config.yaml
image_size: 24
crop_scale_min: 1
targets: ["symbol"]
norm: "batchnorm"
widths: [80, 128, 240]
mixing: "mixup"
loss: "cross_entropy"
precondition_frequency: 32
batch_size: 128
lr_schedule: "linear"
adamw_weight_decay_other_params: 0.05
Rows from block 3 of a small image classifier, named by matrix and row number. Rows with one number belong to one channel. Each number is 50 + 10 x the weight over its row's rms, rounded and kept within 0 to 99. All counts start at 0. After the name is the row's rms in percent of the matrix's.
After each channel's rows are labels from the 100 images, of 14976, where the channel reaches its highest value: "responds to" is what is common among them. Only what is clearly more common there than usual is listed. The data: made-up road signs on poles. In brackets: how many of the 100, against the usual share in percent.
# convs0: first 3x3 conv (model.blocks.3.convs.0.weight, 80x80x3x3, each kernel summed), inputs 0-79
# convs1: second 3x3 conv (model.blocks.3.convs.1.weight, 80x80x3x3, transposed, each kernel summed), outputs 0-79

convs0.22 097:49 56 53 47 51 55 41 58 27 61 67 41 62 52 42 40 43 73 47 31 42 51 48 54 65 42 55 41 63 51 50 52 41 52 49 40 51 49 52 35 36 65 53 68 46 49 50 56 42 47 66 45 34 54 39 39 43 54 52 45 42 50 44 49 26 45 34 62 50 50 36 62 40 71 61 45 65 45 37 38
convs1.22 103:43 55 55 45 57 52 45 54 67 43 37 37 51 46 50 43 42 46 66 36 40 47 48 59 62 52 54 61 58 35 31 51 51 39 50 58 41 65 47 61 39 53 47 50 31 38 49 58 47 53 58 35 52 28 53 63 60 57 36 42 48 63 51 35 60 64 20 35 53 64 53 54 34 52 47 54 53 38 38 57
responds to: triangle sign (42 vs 20.1); 20 (27 vs 3.8)

convs0.59 085:44 37 45 58 55 50 51 47 35 69 53 51 50 43 52 47 32 32 47 24 44 41 71 49 58 42 64 48 68 37 51 48 51 48 50 59 47 57 42 56 55 24 72 52 36 47 51 51 43 49 56 46 32 50 35 55 49 52 39 38 40 38 68 53 50 53 46 46 46 55 61 58 52 59 54 46 30 32 43 55
convs1.59 102:40 38 45 36 60 47 43 35 39 37 53 28 49 58 36 53 46 49 46 67 40 61 35 50 29 36 42 49 46 51 59 46 44 51 48 58 30 41 65 57 45 50 49 53 54 34 57 43 68 39 53 63 39 60 59 62 48 53 64 53 61 46 35 54 43 39 53 54 52 36 62 37 50 28 37 53 51 46 39 55
responds to: triangle sign (52 vs 20.1); star (45 vs 3.6); 90 (31 vs 3.6)

convs0.1 093:53 56 45 33 52 62 50 57 38 48 43 52 38 44 40 55 48 43 48 65 50 38 25 41 62 47 59 51 53 57 65 62 37 16 50 61 55 52 43 43 34 48 51 54 46 51 41 52 43 30 55 62 63 45 55 36 34 50 66 55 51 52 45 39 44 29 51 67 49 63 48 42 48 44 52 51 42 41 35 56
convs1.1 087:57 36 35 50 58 43 35 32 41 66 51 48 56 49 50 55 47 55 47 40 47 41 29 51 27 49 54 42 49 58 41 55 78 43 48 56 54 58 32 52 51 43 57 44 63 46 58 50 64 39 42 35 44 53 50 45 22 42 44 47 41 43 49 38 52 44 52 53 50 35 37 41 41 55 52 54 50 60 24 49
responds to: black face (27 vs 8.7)

convs0.70 094:58 50 48 58 43 62 65 68 39 50 62 44 43 70 45 44 39 42 58 66 43 54 38 35 47 50 65 29 49 54 77 56 45 31 55 50 45 54 39 42 47 57 52 38 51 68 51 64 50 43 54 50 45 37 53 43 54 54 42 50 37 52 28 52 46 42 52 53 71 47 45 49 48 39 42 42 50 36 29 49
convs1.70 105:31 56 41 53 43 58 50 32 60 21 41 77 45 41 49 50 61 50 53 54 59 31 67 44 48 54 43 59 55 54 32 47 60 57 36 44 67 44 60 48 49 44 47 51 66 49 51 65 56 63 51 49 62 46 45 57 44 49 50 60 51 56 45 64 51 43 52 50 53 40 60 63 42 36 47 73 38 57 39 45
responds to: 20 (26 vs 3.8)

convs0.12 107:37 55 48 46 39 46 45 59 46 66 54 53 52 48 39 44 55 38 41 48 47 47 42 52 81 44 31 52 44 44 53 53 58 40 55 51 65 48 52 58 54 42 59 30 38 53 38 49 47 45 49 36 36 76 24 47 46 62 40 62 44 60 45 45 37 57 50 32 60 44 43 46 62 61 57 44 62 66 50 62
convs1.12 098:42 47 39 46 59 52 60 52 49 40 46 61 41 45 39 54 43 38 46 55 42 42 54 43 30 69 35 47 47 51 37 37 39 46 44 36 52 45 35 40 36 33 35 41 76 53 35 58 44 58 48 27 44 53 52 47 54 54 44 38 51 44 50 80 44 56 62 44 64 57 40 52 48 35 49 56 54 49 55 37
responds to: ! (52 vs 3.3)

convs0.10 107:48 37 35 48 51 49 43 41 32 46 54 47 43 33 56 63 49 48 27 38 56 59 68 44 19 48 59 47 53 44 41 60 45 43 55 56 45 48 51 40 43 50 50 48 42 57 46 63 55 61 48 60 26 49 49 43 37 65 42 28 46 49 61 44 65 47 64 58 38 38 52 46 56 49 59 49 52 67 58 61
convs1.10 086:48 42 45 50 52 61 50 49 49 45 42 44 50 62 34 49 65 56 42 38 43 54 47 43 44 54 43 46 25 50 35 34 46 41 48 54 48 47 20 60 41 34 54 46 29 55 36 42 37 44 60 57 48 51 37 37 53 48 57 42 37 55 48 50 31 35 42 23 41 47 64 61 52 60 60 39 52 50 44 48
responds to: triangle sign (79 vs 20.1); black face (25 vs 8.7)

convs0.21 114:38 45 64 41 48 45 24 43 39 41 43 53 34 61 68 55 33 62 52 40 51 53 53 25 62 44 46 49 49 54 55 28 45 58 51 44 57 35 52 49 47 37 61 58 51 42 55 46 49 57 60 66 55 40 47 27 44 52 47 64 49 59 54 51 51 53 42 51 25 47 56 57 42 66 44 32 45 45 46 54
convs1.21 094:61 46 51 54 60 37 35 60 16 67 49 53 44 50 51 58 26 45 33 58 52 55 45 49 44 48 50 59 49 46 58 36 39 43 45 43 44 48 59 50 60 69 48 53 48 36 37 65 48 39 56 45 46 46 39 40 42 48 66 37 47 58 54 53 43 42 47 53 26 41 43 51 48 44 59 61 63 28 58 43
responds to: 30 (40 vs 3.7)

convs0.69 085:39 38 52 42 54 51 63 65 54 54 56 54 34 51 50 78 45 49 35 32 45 28 54 36 34 39 47 47 56 46 68 59 46 39 55 43 56 61 38 49 48 49 70 44 72 38 43 40 48 46 62 41 49 42 45 48 47 46 53 45 53 60 48 46 45 46 52 38 57 56 60 56 43 75 61 51 46 61 32 56
convs1.69 101:39 58 52 44 30 47 45 45 52 28 64 57 48 49 55 38 39 44 28 69 37 52 55 51 64 54 57 32 28 48 50 50 23 45 49 34 53 37 39 58 62 59 38 43 46 51 56 51 48 55 34 43 36 57 53 36 35 60 55 57 52 45 58 37 47 53 47 44 59 46 54 44 49 44 48 61 56 37 45 36
responds to: 70 (34 vs 3.5)

convs0.19 101:56 61 63 49 67 49 50 34 45 43 50 61 51 38 47 43 55 58 51 17 51 59 47 57 46 53 40 40 47 30 48 32 37 55 54 47 35 46 58 26 38 49 38 58 37 44 66 56 48 72 66 56 56 33 44 51 41 45 49 57 54 39 53 58 54 54 63 63 42 44 59 51 50 62 51 46 57 49 40 38
convs1.19 103:47 53 48 49 48 41 57 50 43 51 62 66 25 72 46 63 63 47 40 59 26 32 64 50 54 47 50 23 50 44 47 52 57 47 43 40 57 34 52 46 36 52 49 58 45 49 50 35 57 56 36 52 51 45 46 61 55 56 51 38 53 42 51 35 62 53 49 43 47 51 58 52 46 24 31 54 52 58 32 42
responds to: 20 (31 vs 3.8); 90 (27 vs 3.6)

convs0.28 107:51 41 50 41 47 52 50 46 76 45 46 49 35 40 44 51 55 62 54 48 51 51 52 33 41 56 64 68 78 41 35 72 42 63 44 50 41 55 44 49 49 36 60 60 36 45 48 50 69 36 37 45 50 31 62 43 36 42 55 49 50 57 48 55 30 52 40 44 39 57 40 48 54 69 43 52 58 56 45 47
convs1.28 095:64 52 52 50 58 43 49 48 58 49 57 46 50 62 63 45 44 46 44 59 65 44 51 49 60 50 68 35 68 52 45 46 24 51 40 70 28 50 72 59 69 49 28 51 48 48 51 54 50 50 37 49 40 58 57 51 50 42 49 35 38 37 50 44 51 53 64 45 38 65 49 67 38 64 46 51 45 42 37 62
responds to: cross (36 vs 3.8)

convs0.15 096:26 36 49 42 49 45 47 40 53 58 48 52 47 39 58 44 45 40 51 51 59 52 36 40 60 46 52 56 46 47 33 61 41 41 44 33 34 48 73 58 40 55 46 58 55 55 40 30 40 58 39 33 60 41 43 46 39 47 38 54 49 45 44 58 46 63 62 26 54 51 54 54 48 64 50 44 35 76 44 40
convs1.15 126:49 50 54 42 45 44 52 56 43 52 51 39 45 37 33 38 45 59 44 31 35 60 47 38 41 47 40 45 23 39 47 46 49 43 37 48 35 44 51 51 35 49 40 42 46 58 54 37 46 34 46 22 48 43 33 34 46 46 59 46 52 46 46 47 40 39 35 32 61 46 51 50 58 25 37 58 54 56 57 44
responds to: 20 (44 vs 3.8)

convs0.44 109:57 44 50 47 54 40 53 48 19 51 59 64 47 58 53 49 50 63 60 51 43 36 53 43 50 58 65 49 34 37 49 36 46 72 66 47 46 39 40 34 52 33 47 65 54 47 61 48 49 46 56 66 40 32 40 57 49 43 51 33 45 43 52 56 55 24 43 52 39 62 47 68 44 35 56 54 46 51 50 49
convs1.44 091:37 59 42 45 16 54 53 70 31 41 51 53 33 37 43 53 35 61 59 50 61 43 43 46 46 51 48 68 33 43 60 40 45 46 47 47 49 47 39 51 47 48 51 49 35 51 54 41 63 50 60 50 43 25 33 43 39 53 47 40 52 63 36 70 51 49 45 63 49 42 60 39 53 50 45 42 57 39 46 53
responds to: star (39 vs 3.6); black face (25 vs 8.7)

convs0.36 091:39 50 43 42 55 57 41 60 38 49 37 68 44 47 46 44 58 44 44 42 48 45 52 33 52 39 42 59 51 48 36 61 58 47 61 56 39 41 46 33 46 51 56 59 45 70 35 46 46 52 62 50 48 43 27 26 41 64 38 59 47 62 51 52 48 46 47 41 61 53 52 68 63 45 42 30 45 67 43 70
convs1.36 096:47 53 59 44 42 51 35 30 32 43 62 40 62 55 50 54 52 47 52 67 55 56 51 39 47 41 59 51 33 38 52 49 72 45 42 46 50 47 56 46 43 49 43 51 38 44 46 69 47 67 36 61 36 57 51 63 66 58 53 38 62 46 47 41 65 33 62 44 48 41 65 42 54 28 38 45 40 44 35 42
responds to: 90 (61 vs 3.6)

convs0.40 099:41 45 41 58 57 54 44 64 50 44 48 38 53 64 33 42 47 45 35 45 56 49 67 36 43 61 51 38 46 49 65 58 49 45 72 49 52 56 60 70 45 54 40 42 61 53 59 55 41 46 53 35 57 41 35 40 33 32 41 60 32 36 40 64 50 54 41 62 44 39 55 43 35 38 47 34 39 51 63 49
convs1.40 101:38 47 52 57 54 62 50 51 41 36 44 44 63 35 43 41 54 56 50 35 45 52 57 63 38 61 40 46 32 61 46 39 57 53 54 48 67 56 60 49 69 49 56 60 50 47 65 48 65 51 46 43 44 46 38 69 51 48 36 47 55 52 56 33 43 42 20 52 66 42 53 53 57 37 64 66 58 72 48 55
responds to: B (36 vs 3.6); 30 (33 vs 3.7)

convs0.30 097:40 51 59 48 53 42 53 39 43 61 34 58 48 50 59 38 50 50 50 44 55 78 44 39 52 70 50 48 56 45 34 35 35 33 47 28 51 69 31 45 50 51 44 27 37 46 51 56 56 41 43 52 55 55 38 48 33 43 45 47 61 61 41 52 45 45 63 56 57 51 49 57 63 42 37 32 59 56 55 57
convs1.30 108:48 59 45 42 59 65 31 33 40 51 60 49 54 44 42 55 32 37 47 59 57 55 35 32 34 29 68 37 37 47 48 58 66 47 55 53 49 53 59 59 47 37 57 51 53 44 44 48 54 44 51 44 44 40 39 54 33 42 27 49 55 57 48 48 55 34 49 63 53 54 58 44 49 47 27 42 34 34 54 39
responds to: 30 (43 vs 3.7); 90 (30 vs 3.6); 50 (25 vs 3.9)

convs0.55 094:55 54 63 25 50 47 35 43 23 61 48 53 42 35 33 44 23 48 46 54 48 42 47 42 31 40 53 44 41 49 64 32 49 42 43 50 41 37 32 53 55 62 50 52 57 43 51 43 48 61 50 60 52 52 41 53 56 45 50 59 61 59 51 49 47 61 44 60 42 38 56 53 55 55 53 32 27 44 40 65
convs1.55 123:55 44 39 40 38 25 47 42 67 49 39 52 48 57 63 67 44 46 36 46 50 50 54 58 32 51 38 34 54 37 39 48 59 47 43 48 41 41 46 47 29 60 53 47 60 52 50 38 48 52 47 56 36 51 37 52 40 42 61 36 38 35 68 50 50 55 41 35 39 41 39 38 45 48 60 54 46 35 67 30
responds to: arrow left (41 vs 3.6)

convs0.77 100:64 45 70 41 61 46 39 35 42 61 57 47 58 56 69 60 35 44 51 47 64 47 48 70 52 51 43 55 52 59 43 52 58 61 59 48 43 58 50 63 57 56 60 49 30 50 33 46 62 48 52 45 28 28 55 55 60 51 50 62 52 68 46 68 35 51 39 57 37 48 48 65 50 58 38 41 62 50 41 42
convs1.77 107:48 46 43 37 47 48 35 37 36 68 58 49 59 46 51 46 51 47 45 45 76 46 44 51 59 54 35 44 42 43 76 29 57 39 31 52 35 41 53 38 40 47 50 52 37 45 43 37 58 44 40 40 29 37 42 48 37 51 46 51 55 57 49 35 43 49 39 37 48 42 47 46 55 39 35 51 43 70 57 57
responds to: 30 (100 vs 3.7)

convs0.14 086:49 43 51 40 55 41 56 29 57 65 47 72 38 52 42 53 61 44 52 49 43 34 73 32 39 50 42 43 60 55 47 60 61 43 50 57 44 47 40 38 52 43 55 32 66 34 45 54 53 44 43 57 58 64 52 40 42 44 55 38 53 43 56 42 61 46 30 36 40 45 54 55 50 42 56 34 46 71 59 33
convs1.14 110:56 52 36 56 47 54 83 59 58 27 47 49 51 39 42 43 54 58 57 38 47 56 55 50 73 35 45 51 58 56 51 53 49 73 31 43 43 51 51 41 43 49 51 46 46 52 53 48 64 58 46 62 39 53 37 30 70 63 45 56 54 37 55 59 58 57 59 55 48 60 50 60 49 36 42 51 52 28 57 42
responds to: heart (47 vs 3.4); triangle sign (46 vs 20.1)

convs0.46 093:32 45 47 52 60 65 64 47 41 45 56 35 29 62 58 53 52 57 32 38 50 56 41 47 57 32 46 50 47 60 47 67 51 51 46 37 43 40 63 64 42 60 48 34 37 43 69 61 36 38 62 43 47 26 56 46 49 31 50 57 28 41 44 52 55 52 38 49 46 44 51 54 35 62 48 50 48 49 44 51
convs1.46 086:60 31 39 41 41 50 73 60 45 38 51 42 68 47 49 60 49 44 45 51 61 63 55 53 38 54 51 32 41 73 51 42 53 35 69 68 76 57 52 43 31 66 44 58 50 46 48 56 44 51 56 55 59 41 59 45 56 43 58 51 67 49 68 33 44 50 53 49 53 53 42 48 48 58 54 40 53 40 58 60
responds to: star (50 vs 3.6)

convs0.26 102:52 31 53 63 46 40 55 40 53 42 59 57 59 55 50 50 36 50 59 52 57 59 67 37 45 47 43 65 42 33 48 31 48 44 57 61 56 48 54 47 60 42 59 51 27 56 55 63 47 54 58 54 44 39 24 53 41 32 56 42 37 54 61 56 68 56 41 41 52 39 47 45 60 64 53 37 74 43 39 61
convs1.26 099:41 53 43 40 35 63 29 43 47 70 51 51 48 42 66 64 53 56 38 42 43 51 47 41 43 44 48 73 61 56 46 49 48 68 67 56 47 49 65 64 59 42 56 37 50 48 49 54 49 54 57 67 66 47 52 53 57 38 35 45 47 49 53 61 44 68 44 35 56 44 36 43 64 40 52 26 46 42 41 41
responds to: arrow up (42 vs 3.4)

convs0.72 092:55 28 59 54 47 53 46 46 42 50 48 67 41 42 53 44 71 59 47 43 32 59 46 51 45 45 53 47 45 52 60 50 37 54 51 48 46 42 24 59 59 63 55 50 62 41 45 42 53 68 61 30 55 54 31 46 35 64 57 50 54 39 39 55 33 45 60 59 42 29 45 41 59 61 53 42 58 45 28 51
convs1.72 117:45 60 46 65 53 59 49 61 43 50 38 45 40 36 45 38 40 42 35 42 45 27 42 28 49 52 49 56 62 44 50 64 44 43 34 51 40 47 53 46 71 46 60 62 54 55 27 48 47 35 39 29 52 57 48 52 52 54 57 45 52 40 48 45 51 53 46 57 56 35 27 38 49 69 50 45 41 58 61 31
responds to: triangle sign (61 vs 20.1); cross (49 vs 3.8); arrow right (25 vs 3.6)

convs0.74 097:39 39 63 47 58 44 57 49 49 48 46 54 36 32 41 47 50 48 54 45 59 61 65 47 47 49 39 39 60 53 41 49 42 44 50 36 45 48 70 60 58 42 48 41 57 45 69 38 47 57 78 45 47 38 65 50 45 46 59 43 44 67 64 59 42 44 43 42 30 58 41 60 43 51 61 27 56 28 52 42
convs1.74 123:44 43 56 54 57 40 61 51 50 57 64 29 36 49 26 50 67 49 50 38 56 47 54 46 56 45 71 53 45 59 53 49 61 45 53 61 30 40 55 43 44 47 70 55 50 53 48 47 62 39 41 38 63 34 67 31 62 46 75 47 61 45 66 53 48 62 55 54 48 53 45 41 53 62 44 50 55 63 41 60
responds to: cross (41 vs 3.8)

convs0.20 103:43 48 47 46 56 46 41 51 48 84 60 40 56 49 52 47 46 39 45 59 57 56 37 63 61 45 59 56 56 42 46 46 62 27 49 68 62 44 47 80 47 52 51 40 49 44 41 38 58 50 49 41 42 52 44 82 43 51 51 59 33 48 51 35 49 47 54 41 46 56 48 29 57 54 40 47 50 44 43 59
convs1.20 119:43 38 50 53 41 34 58 51 38 51 37 32 53 39 49 49 34 17 50 45 40 44 47 45 42 59 34 39 39 47 52 36 52 44 33 54 51 43 47 33 48 37 33 41 66 45 37 55 56 32 55 45 50 58 33 34 54 49 55 48 38 47 51 39 53 28 44 53 41 36 43 48 37 49 54 44 57 56 53 52
responds to: cross (35 vs 3.8); black face (33 vs 8.7)

convs0.67 085:42 51 56 52 60 39 35 41 33 34 57 46 44 60 42 44 60 39 44 59 49 71 58 55 42 33 66 61 52 40 37 56 46 41 65 50 48 61 56 35 63 51 62 50 65 34 48 58 54 64 46 41 43 59 47 50 58 62 39 59 48 63 44 60 42 49 52 53 30 33 36 48 46 51 55 41 47 64 38 29
convs1.67 108:43 67 40 48 43 55 58 53 55 44 39 57 54 45 56 61 56 54 55 58 64 57 60 73 52 52 29 46 48 47 40 48 47 30 38 39 32 75 62 42 67 63 49 66 39 59 47 63 38 54 53 51 40 49 42 55 48 53 41 41 72 52 49 32 45 48 49 50 48 68 48 59 51 63 51 41 55 43 53 67
responds to: triangle sign (84 vs 20.1); arrow left (29 vs 3.6); arrow up (27 vs 3.4)

convs0.8 097:42 41 46 33 46 65 40 36 59 57 36 54 30 40 65 57 51 41 66 51 42 47 40 40 38 54 50 44 59 44 56 55 62 48 68 32 48 53 67 60 47 64 58 56 68 41 44 62 56 42 26 56 49 45 53 42 48 53 43 52 50 49 44 44 55 28 40 58 49 41 38 56 68 59 38 33 49 48 39 51
convs1.8 108:60 32 40 54 51 60 45 73 61 33 49 52 40 43 44 36 30 52 45 64 69 38 56 52 35 57 29 48 53 51 54 52 44 48 49 36 53 38 46 37 54 40 34 48 41 52 50 38 42 44 54 45 70 67 52 55 46 55 52 48 52 55 61 59 65 49 63 50 57 71 51 49 43 34 46 54 39 34 39 55
responds to: 90 (66 vs 3.6)

convs0.37 101:45 51 67 45 62 23 44 55 51 50 57 58 29 50 39 49 53 25 37 55 53 45 63 34 42 52 35 39 55 34 58 45 49 57 55 45 62 48 58 53 55 46 67 50 45 34 42 58 46 49 36 55 44 36 55 29 48 37 52 59 44 59 53 48 60 56 42 41 65 39 57 40 66 40 59 50 48 48 30 53
convs1.37 088:51 64 35 55 68 59 66 52 67 61 63 42 36 65 31 36 56 57 50 39 46 63 44 65 41 51 52 53 40 53 42 40 48 46 50 55 32 47 47 65 54 52 42 60 52 65 63 55 62 57 37 62 59 45 45 47 48 54 31 43 53 62 30 51 42 47 44 42 51 73 40 36 54 42 49 41 40 51 57 40
responds to: black face (29 vs 8.7)

convs0.3 090:39 48 51 64 67 54 37 60 30 65 41 62 46 66 60 49 46 50 43 44 55 51 45 53 47 37 60 39 51 51 60 35 51 62 59 68 60 50 49 68 43 35 22 49 41 48 61 66 40 44 39 60 44 49 34 44 41 48 50 45 54 62 42 42 58 48 41 45 40 38 44 51 40 42 28 56 63 46 52 40
convs1.3 086:46 30 53 49 43 24 46 52 57 36 36 60 43 47 34 34 49 47 47 44 48 66 51 70 50 74 45 38 50 42 53 27 37 41 50 46 59 61 42 52 48 45 53 34 52 60 55 51 30 61 63 43 56 50 47 62 60 48 46 47 49 52 48 39 48 54 42 34 61 24 62 50 58 52 53 48 52 62 51 47
responds to: 20 (83 vs 3.8)

convs0.11 091:51 56 45 41 49 49 46 45 40 65 48 62 49 58 43 54 41 44 56 59 38 61 49 40 26 53 44 39 62 46 57 59 33 51 56 55 32 47 51 49 56 41 62 65 36 41 43 42 48 47 47 45 74 24 65 45 33 24 59 42 37 51 47 54 60 44 55 35 39 40 53 65 48 54 52 46 46 48 57 39
convs1.11 097:59 55 38 48 32 35 42 43 44 48 31 41 53 37 48 43 26 49 74 45 52 39 53 32 49 58 43 46 37 51 36 43 37 28 39 75 40 40 62 52 55 48 44 66 39 50 37 50 39 39 53 45 59 54 49 41 52 48 45 39 59 41 52 47 52 54 57 48 64 35 52 55 49 49 46 35 48 39 53 43
responds to: 90 (48 vs 3.6)

convs0.68 096:59 65 47 30 63 56 54 24 48 39 57 48 57 46 51 39 46 61 48 47 63 58 40 58 39 44 45 36 64 58 43 56 63 48 57 46 43 43 46 37 41 70 58 55 47 41 38 60 47 58 36 57 57 40 37 55 34 39 43 35 67 42 30 47 47 47 52 41 55 61 43 45 30 57 55 47 50 43 38 30
convs1.68 088:39 54 73 36 56 41 35 66 57 42 49 41 37 29 55 48 53 45 47 40 57 42 50 53 47 58 57 47 43 50 71 41 49 46 44 50 55 53 65 54 40 36 51 59 56 34 21 65 42 64 64 59 31 50 55 44 53 47 44 50 35 41 57 37 42 52 56 51 49 42 58 57 38 71 48 47 60 43 46 43
responds to: cross (50 vs 3.8)

convs0.58 115:59 49 62 41 71 44 32 45 44 53 81 48 50 47 54 36 56 55 31 57 31 58 61 62 68 39 42 33 55 46 51 43 51 34 53 54 50 42 47 57 54 51 59 57 46 37 43 66 49 41 56 42 36 58 47 57 41 41 47 57 56 54 59 52 48 53 54 43 31 49 47 58 30 41 42 36 33 52 40 47
convs1.58 102:52 36 61 40 57 62 55 47 39 55 46 33 67 42 35 55 49 55 50 48 38 47 56 41 22 48 23 54 40 51 42 45 65 57 52 51 57 39 54 40 30 48 40 52 44 51 38 38 49 38 56 46 49 52 43 48 54 37 35 46 59 50 46 48 46 43 66 39 44 41 46 49 42 49 76 56 54 48 75 58
responds to: black face (35 vs 8.7)

convs0.45 102:41 54 66 38 58 73 43 64 56 43 60 58 47 64 34 46 60 55 43 35 31 47 55 50 55 37 72 30 53 57 56 46 58 55 57 64 38 51 55 38 42 52 53 56 49 35 46 61 53 38 54 43 43 29 57 46 40 61 50 59 39 39 52 48 50 48 36 54 58 48 52 59 44 58 40 38 55 33 30 61
convs1.45 099:60 63 55 31 60 41 47 65 63 28 53 64 38 28 49 46 51 53 62 41 54 55 38 49 47 40 36 54 50 65 59 54 43 69 39 46 42 56 44 53 63 39 57 43 39 36 44 49 66 49 49 52 54 52 49 39 56 37 56 63 38 71 34 56 56 50 56 49 63 47 62 45 56 44 52 66 43 48 31 43
responds to: star (26 vs 3.6)

convs0.64 111:62 41 57 37 46 52 53 47 48 56 66 75 54 48 61 56 63 55 46 33 39 30 38 28 48 33 57 50 51 59 49 45 38 50 63 44 54 41 46 29 37 53 51 75 49 44 41 50 56 44 42 57 57 23 46 49 48 40 54 39 39 55 46 55 50 60 40 35 53 43 57 61 48 47 44 50 45 33 40 52
convs1.64 102:43 57 67 40 53 59 56 71 56 30 54 46 33 66 45 21 56 60 42 60 41 57 41 58 54 50 50 45 45 53 57 51 66 43 66 49 44 53 48 50 72 59 49 55 47 43 30 42 54 67 50 51 59 54 64 44 45 33 47 54 39 56 58 52 64 54 38 49 40 49 44 53 49 43 54 36 73 55 54 58
responds to: triangle sign (68 vs 20.1); struck through (35 vs 14.9)

convs0.18 102:41 50 28 51 54 53 51 54 35 39 66 45 52 37 45 48 37 59 31 56 56 52 56 40 52 49 57 29 55 54 61 51 44 32 51 65 44 54 42 44 63 56 35 59 50 40 57 65 41 57 59 47 49 50 47 41 25 56 36 56 39 42 52 49 46 44 49 43 30 50 51 56 37 77 70 52 57 48 44 40
convs1.18 099:54 44 38 66 64 41 52 46 56 36 47 31 43 58 54 57 59 53 48 46 47 34 68 50 49 44 46 50 34 68 48 34 40 33 68 55 39 62 72 51 45 44 48 53 45 48 75 52 51 44 51 40 55 53 48 48 55 41 57 44 33 42 61 46 39 39 48 42 47 51 38 43 57 37 46 71 63 36 42 37
responds to: 20 (41 vs 3.8); 30 (33 vs 3.7)

convs0.13 108:45 55 52 46 51 49 69 42 45 49 54 54 38 61 57 39 60 45 52 43 52 34 36 33 55 53 48 47 47 59 23 47 48 54 55 38 46 44 44 40 55 55 44 58 67 46 36 51 50 51 54 53 41 47 66 24 42 52 43 44 68 69 50 51 62 33 13 55 45 46 48 45 47 42 50 43 37 55 60 46
convs1.13 107:28 51 51 49 61 57 74 47 42 53 46 43 40 50 39 41 49 31 28 47 53 49 46 56 22 42 44 52 51 35 63 30 67 44 46 52 56 33 48 44 42 53 43 43 44 37 57 37 51 32 34 41 39 55 41 50 51 54 51 41 45 44 49 30 34 36 45 33 45 48 43 44 49 49 49 62 47 53 50 42
responds to: triangle sign (42 vs 20.1)

convs0.54 115:60 52 48 58 59 47 47 52 58 62 43 56 48 40 45 50 53 57 58 51 53 54 38 41 58 38 69 49 72 54 54 62 52 20 74 40 56 39 51 35 40 61 44 45 54 51 63 57 51 45 39 35 57 62 55 38 37 35 43 57 43 52 38 44 54 46 53 48 47 41 41 39 74 68 39 50 57 42 35 59
convs1.54 109:49 37 49 43 34 47 36 59 39 50 62 51 63 30 47 64 69 69 60 34 36 47 46 65 64 52 52 52 49 58 63 49 39 47 54 36 58 47 68 49 37 63 35 42 45 45 38 48 60 46 37 49 43 47 55 43 61 50 75 44 41 53 45 48 34 46 46 39 52 43 43 53 51 59 33 42 51 38 39 42
responds to: cross (43 vs 3.8); & (28 vs 3.6); white face (25 vs 8.3)

convs0.47 098:53 47 33 40 70 42 43 46 56 45 49 29 31 49 44 47 62 46 39 49 40 41 38 59 41 67 58 63 54 42 50 53 49 49 32 49 59 64 62 45 60 46 57 54 32 51 65 58 50 57 35 45 30 41 37 55 49 52 45 43 65 47 63 58 41 57 59 45 50 52 49 61 33 50 46 39 76 63 54 59
convs1.47 083:58 46 37 39 44 41 44 52 50 47 54 48 52 59 57 39 57 41 54 49 64 59 59 43 49 60 35 36 43 46 47 50 53 56 57 48 56 37 69 36 52 39 30 42 64 44 61 50 46 47 48 39 23 55 53 42 44 45 53 53 51 26 55 58 66 38 66 55 40 76 73 42 55 39 34 47 46 51 55 49
responds to: % (38 vs 3.7)